From a checkpoint of a small image classifier.
Model: 6.28M parameters, 32-pixel images, arch vit, norm rmsnorm, activation gelu, patch size [2, 2], layers 14, width 192.
Training: soap at rate 0.0018, 11300 steps.
Data: trained on streak pictures of flow and ridge fields, 14.8 epochs.
Rows from block 11, named by matrix and row number. Rows with one number belong to one attention dimension. Each number is 128 + 24 x the weight over its row's rms, rounded and kept within 0 to 255. All counts start at 0. Numbers have three digits each. After the name is the row's rms in percent of the matrix's.
# q: attention query, key and value (stacked) (model.blocks.11.attn.qkv.weight, 576x192, the q third), inputs 0-95
# k: attention query, key and value (stacked) (model.blocks.11.attn.qkv.weight, 576x192, the k third), inputs 0-95
q.30 094:128123144096101136102128097136109194158121130125128108152142105138135173140102135097164085095169125126118109147095130157130140065128161102150092125148102142170146176098189117127151132170127152148159157116115138158156120149132131164145161122173133117103128110126093139123125131152149167140
k.30 097:143116105161134127119139156152137140098110150165087098112155121152151123126072131152160100096096159117098183128089119130137121141130108114095133159121121097142122113105154135139145142128138067168097143134162152139176123139138127133151159127182106094125111076108131099144091133135175146103
q.31 097:121174096132110119155150171159147158146127132074119159128107123127149096138147096092107156119149083105138142091091137137141157148184115120126126148116128140175127098097167114150132091131174149094095175131100219125174149128139131096150104144160129127081128090141119138151094134136128158140
k.31 094:114141123147114126118143090114121123087097130159177109154158177101111136129136168177165154134109159090138130110159088098141123163124139153167127083114099141133139128138109140113142161147120132135100109084152179118135140133130147093116103140164102107129049140122112160115102162116103126147
q.32 100:117105098077154141144126130112119134116082151107132091131103148128177153119146142138147085134163096130155145102126158105149167113168120086137133118128136159126129109074137121127156090147153113117101110113152162088126122113135081133149170105148114147060143106124131125145131106150173114157
k.32 094:115172173116129124118133148085152136114108114124103122138120136146176107121128107096123145132155140093115147112116078112148120135167126119097115147132164126095133121110104170147107122108186062116117148112138093129100113172144123093138127110172120110198129105110145115134107118139115109142
q.33 094:116136145125155141118131148112086178135113119109157111106130145107146115111165121124159095130102118130131138139105117103125085088160124142103153130110145121137152092115113157134121124150144147102103144136084144119156147101162100109152150137103137150085148113162137108141124142104099130115
k.33 100:122150096129152113130126083129106152094154080139129129150094093144170118149127158124156147120122142134127178114145101091105142098155143122148119125115164152112162102143161156123129135145114099140140143090112110155147101127113142057166157138117116153151135114178120100142142117124085092128
q.34 086:150104176130070138126161166141175085121141143140109130157118136165136167104083093085131129144135125088110113141128121152155150132139111114124148151121152151095130100156095152149140092108116139128118135080126113109112119148107112145151097129130156117172153094135136141131110134086162069174
k.34 089:145120107121145153151122118131092149124130126154099168151155142108102099109119125064133108140137125133114114138121150125102155158118101124126127113092100150130099167122137074131142149132109114145134098113170142149113126088160152146140111126183167139168152158119146124131144175169127152184
q.35 101:109142105105152146080153158091132121139153139101123121114130119079173145158125150126134156159166120145128129104132153117163141159127114138140095129135070146154110127114135106129118114145065150129116130141097191148162114124116128114147133125117107153126086138156123114130123154149108191142
k.35 098:122145125120097141121121173148157169096149130097160106132136137118122128104109116197101120121161152155136162125119088066123115142126125101123155089165135129116118143139063134133098121162151141111113120116109123107124113159165124095105140085145144122110115099131121085055141108098144169145
q.36 096:122125168135160147095120133149129152114127143139106141150110091082143122165141145107108086113142132119147152192165114119145113129098136140113078155144156137135153083116139101127092117134131105160127180164121134115098114147132139090140120128117120168139117148109122114083158094101082116137
k.36 100:134086157099196119150165159135119145130163103114115138116141152177123091147146115140146136143135126134126145159120104130130151084121103083144145123106114132084084124118132116132122135091111163142134108137118155157194123140159106172158185143133141101113150112152151080128129128169123148116
q.37 109:126113142079128143109154145169150146137101153133114115102140155121095111122126151169115119146106147113117128125102133102157131094163119096150164126149172099122136132113156132094101142152138146110163107103133122116160117148127189142150168138125106080100150089081118109150142128143118054135
k.37 098:141140151123147093154140124116090130109081136125081081149137115130145093102152124074092120120115141107138141128098123086135133168152159138142154136136138108137142106128153120132113134167133205173110179155151118123144154067130112123147153131111118142144116123178170156148173110124130097136
q.38 088:177059111096161129120164096147109115101158126140153098136129146119107151108193151124173164145143128123135155065160105137176122125128145125151123136124167124114133074094128117160111131094157109143105128106117193140165111111140103080128104150143161119105142087142125149130136116106137120105
k.38 090:165120104127164103163154102151103125136111113099095158168104159117188091142124156097150147171111091141162093149123113113158141100103114079150130174155145142160114108118114154114146127131144117082131094160156088115094107119132124117128160141134103076134154179162136125125158149136118118119
q.39 091:150167108133070135158104113143111119160116128165146122117174137127159108122142122131078152126117161148113140128136116120111109154153142109096126109119130163123153123083100174123146136151138095131138135126142074145056187134100142139136142152135152165131106090132089118108105167129144101140
k.39 098:140148113138098146134139122119134093156114162152133120145146103101085128128129121085078131145141095145123128119137119147087144131105140127158118153140108110111132140159160146087165140116121148130086142163124118145127132099112170146116114139153130123128087156119117136134151207132098157132
q.40 104:159135110124087126126095111082163148139140128157109123116110160139146166111151135111123151115119121115090109125136143171113159157077110176160097117115176131152152174148141119126106159132132107133144087147125091137106167166116143089147144154092088147107114143133124094112124136132197094113
k.40 115:163151166093113167146137116163115127189118132149108129151155114097110129112158135110096114152169100128140088166156092128106109170130111120127162138127131156136107122151113156126080164121120144112140135142121109116098112110103084118114115143120156137153152176107145155100138135149131139110
q.41 102:160121147142143116104184180082108097101132172167110129083135116115131117097129157122115118147105138149138147141133114136090121144105158145099124120133176125115116125158079130154096149096105128117102119109138131165062154118136171093098109146160148140123132140172135163130117094126123087174
k.41 111:124159110128150142111165138156124121168111132132110124114141159124110143099139174157145113130179109107115108125147084096134131114105132196121147125097168115129114123130118137104141091112147185092156083161139134142086138099162118158131162125144161122163156138136090109096141159094140160153
q.42 089:101134090098128092121164118112112117132108115143111160119141096118123092107097154118122106120134154135130141120124130189151149132158128160151136146144080098151093108123146122153066130121125112115157093138126154147147098106145097102132113128163067170118150145139142094163127120113128165158
k.42 090:125146118125125157087133140132139139114135153191166102146162160155115112137170133126154136107148122179156167140114188112140188115127145163126105092128124111114101127127116155085123087109150109115142152117136154109080125121112135151116154137091144103092112107134126113115160141140118101136
q.43 100:119092090129116117133116098133143106148152142151185151175133106119082105151112127123125167123168121140114167137119122098096098123139168092176145154111101161129118129097150131105101127106084124115138108104151108115133146132133139118134128076150070103136124165105102140113095145113100170180
k.43 097:104104141123098125102100156095147092128112110132174150110130146121133130148106109141112120128119123146142131144107170102146166127114129102150110146113137121150144067083090148153116138135136065176167116131169109101121109131079099136128095115144159091169122146155139148099164140167123119128
q.44 090:102132142149114107100132164118137065142161140128132125111097115087134120174121123105103143099140120089159131111085181149083121179145130138096122150143135107123149123176106110124134155168120171172135126087127076099167112135152161099131110094138153171149085135105122156110102096141089149103
k.44 095:126141101105168121142079139145138156111123111139137102130097102136146178128196109116091177132171148144152085121131156142152131147115106103139111116132103059117144136139106114141165143155113160155140149089107143152124109135136088136137116155110162145115124156142144176141097136129124175108
q.45 095:129128086114170156125120077088095123141134138173162130088117141099153100120131132108151119122140092119120166140134112135182166067150135133145157115136125155093161114104097127128108137164073130141096138149137147143127123140118122133108133149125114123113119173183159120125106141143124126129
k.45 097:144098086149123143143126109113135124094120115125152136148136137147137154154132125123099125139125095096101141125102086052154130118127161143112093078181171120124116115136165155162145114121121105132122153135080078125152128128149109127118128139132146133115143156156107123133176166161122120131
q.46 107:177117123102140149133191129147141119079145150115122167117080149142136160139115167129143125140155116189146150123158139152103125113171150154109162116153113142141125122076160146117112133126137113107156114166125209143116142085151123165084132111124107125142104119077140132140178095125127077128
k.46 101:101114117125151149155147149118134117139071144110132117130123177135151102123148164110134147131155147123152162125125155158136122137148148119132099145141166144098107107140124138117126104168167116125099087152125120160110128135160148202141126099091112108159109086111120111167153136110159106087
q.47 088:113085148120076117112137155167192084115144138163134146087118102136133085128107109121113089120105103126126142148120122099106137111129120127146116088131139140099115112128084110107152145163148128120128120112144072124121133150123116133145180098134111127101127147128129144138144093142124119145
k.47 090:106111106154167108107136107176127153133114105131096110122158134114149119123158149111156123134142092155081094130113124144154147134128103108151131100105108144093132139156118137115115155088088112124109132104100137136187109106128122150162104122118113173134105090161149098123135155162152109114
q.48 097:128150123144133106108166174124135127106121176108146140131141161121130094159123157117100128094126151099147126109086141177119079139122142108095107119107170103136112131121149105127173135084129148135110105117117086134133119117108093079157131148104143162113111108146121149122087109155079170077
k.48 111:112105142115110142136107119130097126073147094112124148127146123120169152131103142118091114139102088146123132106127118191154079141107136147146135122126112128113148128141099153149124136120114125142153104101110142157143138132124138082159076115141086105144143146132126117113133122149087150116
q.49 112:082115131148081101125064182142140125122105129111150127140142150145136113114119096140108137145100122092179152104106145099173169099149129096151099103149120113150135123142109160151124150111144126139117179116128128110179115114117092136134157122140162106094141128127120146096121085183125089124
k.49 124:121168092123158129120146122078104129098154087131114095129139111103134153113115104076099139144097111154146082092141137120158121130128150115138161112108163150108150137158163145135118137154123170149157159111120135126129111161112119076151117118133148126114176119102142117151118084137105137179
q.50 101:081173155152149160152136082142099128128125102116136135153088151142151109120114125132120136117108153122107118172130183133142113080131152122078132113165101116118123148121125115114133153154085111114143110157084133160089118128118154137118113107105105099131100121119158127094163134155135132097
k.50 093:088103187136138114142097133123142137098111140111116110141124082129104108150156099148104074094139131113145124135093136111156181118139119137099078105158140088110127104128128088129096142150128125093103150097174102129135137081151163141125122102096133117141116127117185159114128109096174138116
q.51 096:139135177172130116115100166130134124085118136094148122108118114146121142109144090129143119137097113085133103178133108128102125108143156100138103103105125090110120143108105102123099113135131109095094135101121093114103107136119144078093125135098158130111103123086090142144118116119123097106
k.51 095:134152122110151144158149099123135121106109129106097115140161085077097124127126119116152095169152141165138131114110122123093134135122132147138136140090160120158143169087120138128077113125166195157144111107149125090116138120116105113151113137093145103106139173121128133099083116152098136174
q.52 087:124104127121174128121152096111060140151150095094129083145143135087137140122146148129127124113117077161134140139174164135154123137143122070110163114120121142151158114114133137158154107141164149156127099162109150149140135093141151176118096100147154125115129139103147096133130155129157146096
k.52 098:120085146111105075147148061115101128112145130137154109150141105154132120146138128126134143126144124099099103132108146123128127057114143138116114140168132168129126089132108116105166095127094107129114106118123108116110133149128140084090138129131059097082155138125094140117165135110149097106
q.53 096:097107107157124110150106070129169176126101109124110140136141137079090088136155096138129083139139103095147157130099117115140192074121146143170125150140126175131113117086105114168138135136112128171148112100121153156127144119151149140136119110104112076127143121106089149103105092098138116130
k.53 097:106094138112061099109125117102101116094134141119150118139109190160120143150107110098119155101105137167116151116132144144155186102104147118106133118105137123116148068115148142124128167140169146149146113095153119138125066104146109145112091111196187136101130142125102107116123117143144079129
q.54 110:080092125130113100152138176101111146184125093090130101157115116183135137106100136158113114157140152109143111121095127086096075129129136124116127125159148148168133170134134154136150143114115167141151139128125099138150162102153120129154133128084165157130109061094107122141133139113129151113
k.54 107:149152140126160147167139145147112104124114093100139142114122101170136159131104108160119143133138118143116177136143184146128063109148120084112111166152139084125110136143155130143091130107102094148124123103109130124156113101121146072114104107145127114114146099103136152156166100139116116096
q.55 094:127132158100127138142121125102074157172132122135120114115129147152114119103083154105154062123182141182155111124131093148144138070128145143158136176137158133143139120097107184102134098131109115147101132158112147136146104082146145130114107111136151133128093117124137108126095141110169152122
k.55 106:161180133147115111131156084116133146096126137156134145143123123176127099160110146127133119128127138129129180112131127170140159135129131144133143141151144090093103121133132124168095100139076064153112110147142123093099122111170128097122100146153140149173129095114130132150165092175126075092
q.56 103:151113116128163131141166079140108168112131138123128126118126178106125136181098137141099120129181139140152147096148104130136103167157120144146177145147164129091117126096160126124145159117100095146127079105097146118135131164107134109133143127142089132159121137119138141131126122104111136149
k.56 098:117110128148079145123128161112128085104133159124124143147171184107153078131121120184083116100117131129125124143159133114139138123146108082132119110120111125080099139139139132094136124146097102131115133145133123174104103113154127153105169152153131144129104106170156134151184141126146108082
q.57 089:137099093107132120103105158126096154124127094072119154108148130129189133116106102131129188085139150155122132156134137133083106093138102127151127079140133124122123130126104139120159101149155095111148111165152101165109157136116114127110100174136141151115130145118131117082138104135112110157
k.57 085:147157098132136105139123137104167109148135086150130155113165093113129128137158170120143147119146141121097129133118158119135090104102086165112118173108152132091149172139136115154112099078113165146172132123130132149130160158112139152151138141158133113149193094118126099160124120086150122056
q.58 094:139144112123144111158127122129097144109131114171129104157141134115102120155140133065115109156176148129130141122179095209136096127141148133103115134127168138151081159077164143116149121143117159142142091140125151141102169089156162115116136086167139096111101119087140108089102151147137124142
k.58 097:125130128154096156127112119106150135091102158137140117127136183126161133130072107094117155142142156109096117126128134175164131141145148151149102160146177105123091094097131125131149124118097124157130130108130128118058109159134166121118141130095112101173102154103122122115144115138154097107
q.59 095:126106136116120169137079139126105149152151128132099087161083106135136119102103123144118132131182143138122113123122135105124085143128101177141096132156088175145132073132108139096083123151125136110118117126101183120137127140127137091160125114161118144156106128109138160097131111152155176126
k.59 095:146132131111135110124134147145131137129145138167102105133131110153110108120133083138160149127188128150162114146120101074173157128132144061114142149124101158132139181086134130115110150093126127085165118104107152129156129180126105090126111134153110107136124095151117122145196126141131159147
q.60 093:089141139144142158150128159174123094127082127152123095163146143122140120091130137098153063132105105116129128120113133171114111100113108144136063134132135080131122117181137110126143147131155152123127131120126054168165109129174111108098148138129165133109125157151137081111113130151111099077
k.60 097:133101162091157154160101069119118111112113087153077178091138123154157155119121092101147096129078125138144089118141134164108094128132101126138132111099129142118169166158084140115117134157132108153141141129198135113158122078157095151127117146134105131129148142099141133166099158152146111159
q.61 115:100089132134126117146111159106139123154111123127140128159127113102158094130135107090149136119098098094123118101102147125146112120109120115154090142160128140087127087132125106091170115114102142135145106086129122107167085154148125109118158151142133149142091130105148109123153147109160172084
k.61 116:101110136101119125149130135134134125132118100102157146120076115103150150164128103138167159143100108160148124121171129115181079080168131114122130150098116129123156176123125136098133145110130080118110135095110123154143104153152115086140087126152091146124098137142138108127106153124140112136
q.62 103:123141114181084152143098103089154166136121097103134142139076093162128159129110114154132156098128113133120084095087144099141180113137089118144104133152065134145118133102103119105167136154164139074159151105164184098139101143104122193143178123105143144139128145109129151121123110105140127146
k.62 098:126175131110134114125121151133122106169154093118128156105112093111145100119146143159151129096098127114142108140104115137098107101141144126131110098092111149162103153148145159116137163118143136122146125134135122141185117136100086111147105126113085156126119098130136090152142122132087116100
q.63 100:120129130109094134154095119131126098123119143119120118121133121159147127130144145121140115127103147140138114105103166099110128120078106142153109086128069143160124099095121156142161126113131125109171144109137120108149158106157146161112175163107122167150097135113084137115121143141198194115
k.63 097:103146091113129106124152161117129176140132133109122164099121108132153111108139089110113104095113133123121149105157109113150121147131137122105139106131110143136145108143082169146123141094152064084116118116082106115162164112108103095143097108131132134101143110147125112137172149102127151095
q.64 132:125143117145174121128133090144120112172115162133154153140161163154162141110095112114152103134108104095132057131126144111145111159097115101109126122129110147152160165165146117140073117153132124149156110164115156089107134119138140105126159174166153071143145124115108112107172141164138130118
k.64 125:139123105131103120090105167137124126148136112130137154116138143098117148108105109134121109141145147168119200165124098172125130109160148115126146113139083105077100114110136186138135135111192142148114149121154115129137117166123153175105168142109084113128175136117121101129127103118127091147
q.65 094:152104124145099113169142139089091127132117110167165157108131194144126137118103132129110139124076155142137063122136172157115123141139148121197111142166097113132142054106138158138143117102105125132170124135154162132159109124158131131114189106094119109111093079167100118139116135127101139129
k.65 099:138109107132146130118144131163105126140125147118126139129067088138158086140161120170085144180139137113124133114102147166146113106131112118155127118122095141080111107100139139087182118143130133142113113127117090136152071093122138154130120164184183131134127107099096155132129157139164122140
q.66 112:156096124111128109131105137120090146069128113076089132089121136084130120103169131089129125110102135106115104124156086162156111155133102126122157108136089134092107105127108113131119155125131141145154142089122115111131108120159167127172114146175131143081140134135122174104107087096143131121
k.66 099:103114084109127147168128167101099112158110112106165076145112126092126129184161130132120113105149109131134082130105112139100065180134143102128160143110110120172120128129112190137156121149152143131136092135121101134092144108095141123138116172134100131111142124187139156149107141114118107064
q.67 112:133165162143132121107161124140118109152168103123167128129176120127111088100093165130129143104152153115147091141129128177130107123153115111133135129157104102106157108131118108168111144137167097124122129137111129111133108124138115188151152150166134087176146157129128119128135080148130123181
k.67 107:119143153116114133143151124147094138132158084139094156148135104108163133144135119130118131126181151176129134135140107159102130082154119088086144080152137115139096127081106125130143141125098119109104137121147123098091141126135109118146120114109079123108142139139095128133127105065155102127
q.68 110:128160121172108127136102079123163087150109153139134102125126139140157147121124098130153165128145138104097142103068163090143156116123125113117120142129170130156133151107159100150110087133136094164103151153127140093119154085140153115141146138148158154154113131157094122084176100154119111136
k.68 112:106165149142135188117103113145127207100145098099120129094128124133123133136110111188178129103134130108158148110166140146112163144117135122047124126163133134142102174131116142066151152093150136106118129109109080144175146110126125106144144137157162107128089137119138090142130124122139097195
q.69 114:148142090129159159157116111101164105155138111136148131097114210124119140124115124123073110103138162128124135123131113169131165140110096116139141098105113112142132102107143156149121140129165156128127152088134132139156145138148125189168144129080134147137119137167109118130086163134139122174
k.69 123:141164140111147110158132154163091120156134128125139164170124115121170179133119138142136100096145108147121107080120124149117101127198139160149134141097149133088120146131143103151098110111121151144107114143112131139050099119143106121138123110098077119096123096150145086116143173128120129107
q.70 118:124149157121150147124112108140109101137130119128127133176119162126110169132134115099104125110126131100134141130142130183136130159096136156158132177179195120135138111106120110169126132163149153152139123183134117114181122089132138141120152129162140138099114114144124144124152159147176155146
k.70 120:144119134151089165145154123173128163090166129101111174103105134132155146115166119202153144113138100153145171112109122157121129140126160099115134127135094100157116132139097133112122107100056101127171127092143169098190121107107109092117133140122177086139184125076114123138150128115132091141
q.71 120:132134167093137125109103110158096134129124149117151072119109104126119126109126106097100146137099112153120187153107148156134082138116187105108139148132123167129113103131135141104105127148062163080144133138143168160115126136149170120118141141109143122116110107175139118149143085129114132125
k.71 114:147137093138178158084152115086121163124122128119102098095111113084086136133106111106152106137112150107125148152134174165115103096139148081115164111129100096148141107086117102108132136136164159119142078126126118143160110110121139181135100145119149187127135118120107116099085121081141133111
q.72 109:106116116135085140118095150124130159110114100148079145104141116116121102125103118134145126126140102101089083089085123096134147104113144128100123112139143169131130129168167120147131145143116127107089143111127168094085113100149140125077111112151089106109145125098097080126149130107137188078
k.72 100:120100123110160078124127130148115118152154102135149096103155118105118153119140129086132139146139121127116114137136048155108137129098133090116137116162160113180104134098111148116103139113158142111171140106133075163186112132136116151137117150162136152130095098119141125163125111122114121108
q.73 121:103108085161059122141119146092125147128094169147125111147117112163130135121132102073101132149140167137116159092194150119104127071149114110104147113145132133139106115153117167153155154124115175160099108116113122120152132146127119146128153112107141127118117122105151113149103142130147138150
k.73 118:091108163124097141132098102171140165087073157145145139203094115129118175104105135158154145120110135109113122120146153135119113129063140145119142117126116138137106125109123098152151149126112136165169123120100122159098077170147124104090192129148111113124068153148129111132123113124108141113
q.74 121:143157107118152145128114190153115096144138080125172136149146083069136111124123153135125115126108139152145113162112140155118160109127129172116149099152120108091126130119119161101120165120129120123137104111137123090147081121151119198120160116102083099124133103082112129144143114101103148114
k.74 112:138120168107127135115143092143144141143142109121124111132164101147158086160119129098106172125172100116099128087127089138137171142127126117154130105129147124149097146119143142117092138094153140140136187141128175115124115104141138081116092172117132153100172096132127090145171095144157144113
q.75 112:087153169156176119181129105115130152116130148130103107118100120118140125115114145109120164150113127123122122128143120096135125142125132114128085131129131096133093116146159139133125134147119103179127163110153146161165130108130110153096113130115183157128075146151158117174143178188136103137
k.75 108:100166173107120110125120145131155147096130132138119160166139122107088143118110150155156111133104098118121079170117176104150131138173160126175149157121165146159132135155128117171098127109116143162121132172142062155076128121151082141115160135106102118135113125156084167137170120110137109189
q.76 113:150144154084152125160100120098095112139147161122140137071129126120107129073126115144123169114127115164158113130116139147124123091125128117135107169130135145088116102104173150133132159108141138142146116139124105143145160149133114148175116111129155136121136093160136153153116097118139149161
k.76 108:146193128108103115137165131143134123166115086113106145137138117083105135160148108113156153049124092139124130137146125128168119119146137133143155159138093128125151164124119114165120141111122124100158093120131105128120095130147108090126132160141160091130089123146141157121100144098133135109
q.77 130:129081133086130128128128151147126102110115119121112112133135063132155111138149131115087111140108101126105190127178126133082149164096098170121140145121137151140130140129142149124097144128155124113110138106136098076116124096132119141147058109108135133138103154115150104114101146137133150136
k.77 123:089099147150125164148170158131143112111123162146148144098067135153088127134147129124115119136094143125103145161121114064151102105127133106168101142072133143160161132153150110111113093146129103126101105143125167118154134093103136156125135155100105131136146105144087145116120138108139147131
q.78 120:099142114111109141164071127104139139109135133134104143149159155120139088127133128104144138126121137133137121121100129136199137136130168120140098110108110119113136107156120140136145102124076138142114105130129167161136092076150123139098152114150105081129133099089123144142109157123169135099
k.78 110:073127129133112101098117110112112162119120121131152102132160132138129105100129164163152124151136138129133143110129171164145108150136134166135099097129169137163148139149136126121121120137146120101100144101090089118113123117158120148099147093143191120092127127125091174184113121173114144143
q.79 117:132120143109116129163149068108093137104139161126087126086139121113118123116110118094118149143078104086110154142104126119166116117110152135094107106149095137121127123130148153142110140124119137112138157093125103111160134097140077095099088125134122158083087132127149127118104101112112098122
k.79 117:125156147144156126164130126112134099098112144151143089125123141135092107120139118149142122122141176123127124130119124156153133178098165092123091129129103140146143114110153096109084128145118170116105103101166069126086150112099114087136140143122136112140120108142126119152132109135123111133
q.80 114:143149116153173136118205102109120114088131135145139123145123156148136147139106121151080129121126152122139153134154114126121157128115089126128112127093128162143085067126099195138119156099090142144111114147163130142158116145154105128161116148115155093151100128135100153120080131114131121135
k.80 112:161146144128103137151152166143124112127104143146101155141122148113094126130136087143124132146162109117149113087129176099113094116135187152158108152090117114070122130170113162123145154107154157161118099144111150113078144136130142135103160100097110099132125109160103129118173129139097133115
q.81 126:108092149139156108128124168150115160118142146136125136134145111175117159157114106120144141093120117122151121127114111096128135108157107112136088171108139136146159162132146127146150155134065148116157160157096130143136119155169104105087113094169085133138134111129146140147112118138138168100
k.81 132:063081136101158135118124080122154148084142099139136146113149099113138108126130149125157164149149133099112109142147115109143127089059109090119119134101125155154158126142080106122167148104190154111112096136137134119184135137120147191149100126176149161160122160103136145134090125108135116133
q.82 120:152119110104150138152169141191152144136126177167100111141136119167132094131150140151144097157115145071141200138075113160076143126134150105139162108136130122127137118100129164130120130137142125115097125118112155171124098118108095166137148129133159137158122126104126158140126140144103132091
k.82 114:115119109129174140114092125139114089113131109111094134104121098142099118120144127097132171143086097145121133133088157157131107152140119073121096146131121115176152089139129093143164161151130111158117130129104155126116176099136161089101110116129102154130108130123146115122149113108072178149
q.83 116:136115155131085133152075099135151140071120130122165136118117147094108143136149157117099082094154117145137109098122125138146123135127138108149114098125093132122082189134108128131126135126074116132168155118115125109108140121108121122136138118163162127116153166130142136129164141085128143156
k.83 113:130094128118103124129130137078097140107104148146120064072090140130140167164151144145100140103180125126189157132157120146131127111194114127144158135147104121133159104127150157155096136111142110135126129126115105132158124110148147144130139078172102162147141114128119093159117135105149085073
q.84 110:124114122139180132099154130106171114151136152131121080115142158091084104116123114152085142149112155155114150155127132070130150125141124153163109156129113126159141128163151134140150141154106101151095118158139132091155115136162115140118095109145155169161139118088131129166082103142096119164
k.84 109:099159140131155129118128118146084166101075126119134111111129128149140102138106159133110130090133107114135125137097115073088126116128135140177160152079147176130107136160122109093091131151149172137129120192094138166125124138099129135103149176074153109122119126162118099128055123098113113122
q.85 119:128157128098142100160116094127128119102125115114131165131155100139142138147117113127136138106127139106144168153086113146134132131142177103147118157089122102114107034139125168133134117142131140120110111126134122111131119146093125122130152128122137088103154107141137144136072126071165105112
k.85 108:116133103108095110145148136120109123180148105152143127111158085128106123136127094116125162100112163113175174129124140121142118140091121125164147145117106115091121117146102149123093112109087134112137154094108124093170127105147139126146126137146141167140104123131123144070123103091127100097
q.86 116:084103123141105132113162142137152142100108198141125148166116100126086113159157112128102113138131167117113160131144129138139106141148150140155144123139136129165155076140144132170124112183086124133147144129150124111191106102115117123115134089165116120100137127149173116140161106134104154151
k.86 119:097106135123156129124135107144097128123151099101160127093105089137121143092151128163154143100139143118142126144120140130111123158107130125125139161143097145189162075160122093109130094094095093129120118142106143102170149118151113149072101086085160151163156109109138141138146119082131106148
q.87 122:109149127140110148131094086115160145138164123121115135139107127139133110132103142147075091096142111107162145115124120199138133121123136119160139159119126159100128133115110143139134140110156153139117143146136091103121128143142083102152148107160125103134129126139146122179072124113123103083
k.87 119:122120086099106144165116125144136121089137108154115123104125109121135099171142152113126108143112105100146179096118162187152142150109126153084127134141090124100142162129125117117122124103153125077143150105153100120149141120103151113181146141159168102159141141126099141093126121121140108121
q.88 118:145116137141117163108093102102127155130148102102134152125109137126141133158116186156103162126121139155133114093138112118162141120137107160108102113115154126097116139130121129131109133097132133126122122129158184200133095176134136110166121105143125105148150203155164110106128147100158142110
k.88 121:134113113122142087156108076129101117146154105102124126140151110107120130133121105104108091083147126120157102095135142083114114111106136134137141119120163161080140109116090141199142116133092099104163181130154108144091102170144170153125115135126127140102113119149121162171179131145123170155
q.89 102:125159088074142120118152108082116167108093160142122151117151155093138117136106145071146136133119150148142144076135121154161124174170144103111155112122115148156134065139106142119156139123117144083162107119105147136115094127132134088116140122190135143098163123117134151102114136174136140129
k.89 102:123097114117133095133102196164104075164101108134126134110108143115133118134163149143121093105121141161149152112129185123102129141122121167136106136152079118104156137169108120093102100118088105137127119143139137109083121120129134141125111124141166138142152167140115144139144155125137115126
q.90 115:125148119132126140118137107155169105160109183132152133134128156122102095116120133134091091126130092137115178163177114101140133185102106090176113160103095108128131139125112127140122145166149134197131077153104129096112133120133110140106099127141153128142138151104119125114106143171133045159
k.90 114:130114145146119103112109162152099170148089131135140165142111126135151108122113148144121156132137134130159145126093107115106143122152150126159069171120174172106133115165091127058173079118131093079140166144102136121115126109127124131125187153143085087133133152180123152164124143164130144150
q.91 118:141165098157129158098139192111126116100140097126127132146136119108156117090151121111167155163124139075161134137138114110141167150121141144128116110110146143164136145161138131159093121130116136152125124141153155142102124095115133148152095109168128059179126176099118127140132139136147145166
k.91 110:087155176095102145109101081122116123119132139103110115139139093099117144133159156113130119125158116132097104093150093103115087122107132108099128111091135134117099106082105115092153117104162158155144177147116111126116142125145108113111139093164118096140078096154122143166139151153130124124
q.92 113:119165162101167147105122111110166132119165157140095108105137108107117112121139146135162153127134140103118150108125140117156140150134105172084137125148118124143094142144133118116112088121152134132124148100114103120113135132118145194181169106115134132150123127123153125124143070173173061163
k.92 114:133149178136125138090140110130128129130106082131148137148149142144158188126116140107121140119180130146129144154129102144149100149191120141130144133110108117106103121134154117120113157118096148158121148162153116127103124107104111091139165125093133095116103086140130139184137170124151147159
q.93 129:100098137111118107098110163148158121126104114111124097153106105163124149160133138170091112098109115095108151133077115136139113111116109082117130101118116086107161111119114134130135120144110162163084113156109132144081100110099120104091119114097151144153133108116093138121105126144121097111
k.93 119:095113128133130116174145162135106163086117151133119128161118139136134104100131126106140105142082171160131134150128162113126125142113112125123090107118172134160143178191128133170152123145151099164130160118160184100143134122121118152096152091129149141121124102129107159111086121187103116183
q.94 124:144114144104113105106077125132096094092142090117129145127130099149163119145116129181134116132142141112108154154167110094091136087112117118099135122126100124093129145130112130128110158121156154110087116107132132095121145153098144090164149097112148148126124160129090099104132136162129080141
k.94 106:138162111109110115130112124091120095142125100128125120144149080123109146130148110059150124134075161108136155143142134113142091089094104141121116104130144091124122140114080138112109135147092106164123153129145155127125149145162085138187169128132147140121107108105174135112099137126157134137
q.95 115:124133088114129125159099173169109124125116124174115131123120142104118134129142127103154092106183122097125129130133114157109140122113094109143105103145109081167108089160161136143100118090172138172124152136126134125059094132138105114117128108150146131172140117097121123157149165150117101140
k.95 099:108137142085131104133079096115144082146077110104113119152103140132120124107124131127100095147177127125130159115127091192110123132157158135166088156127147134125135159108152129146132129129112178149153171132126155128109126100136096155112119110149133114121094128124172112144142127106146192149
q.96 080:125148127114131108112162132150157136190138130146132151119147172162083138119110109122166134152141129122111151077159159112124137180139126108107113131176089131073148166092123119105110170109147152148131133086082134157120073147110124177146091116154121112128117139117152103109138156136133144134
k.96 085:144119126122133136120105107137093180106116086091137130096102081136157129098151162148116148121111126146158102162097133122151118131112143141139140144115136117052125123156169113115141124084175165116140151094121101143108155183149101187091128121143126100127132145166133135107137110126119109127
q.97 088:167145116133084143136127121159145137116120107102118144113126114147124146153134138187104129134153134145106125106122103127144113149128148145092139090072121106107089126100183106132099124143134125121159126122073103171161147132117149122100093099159124107140104122154129165158119135172146146137
k.97 092:127071105115123121091137114124110092124129108141160156091125138129073138120124160126145142146137123083139067123118103136086082172139104144126129144134125094115159172119133109138061132120116118139131096154115132181132130118111119125124155101183117135112099091158132103104093156160131141129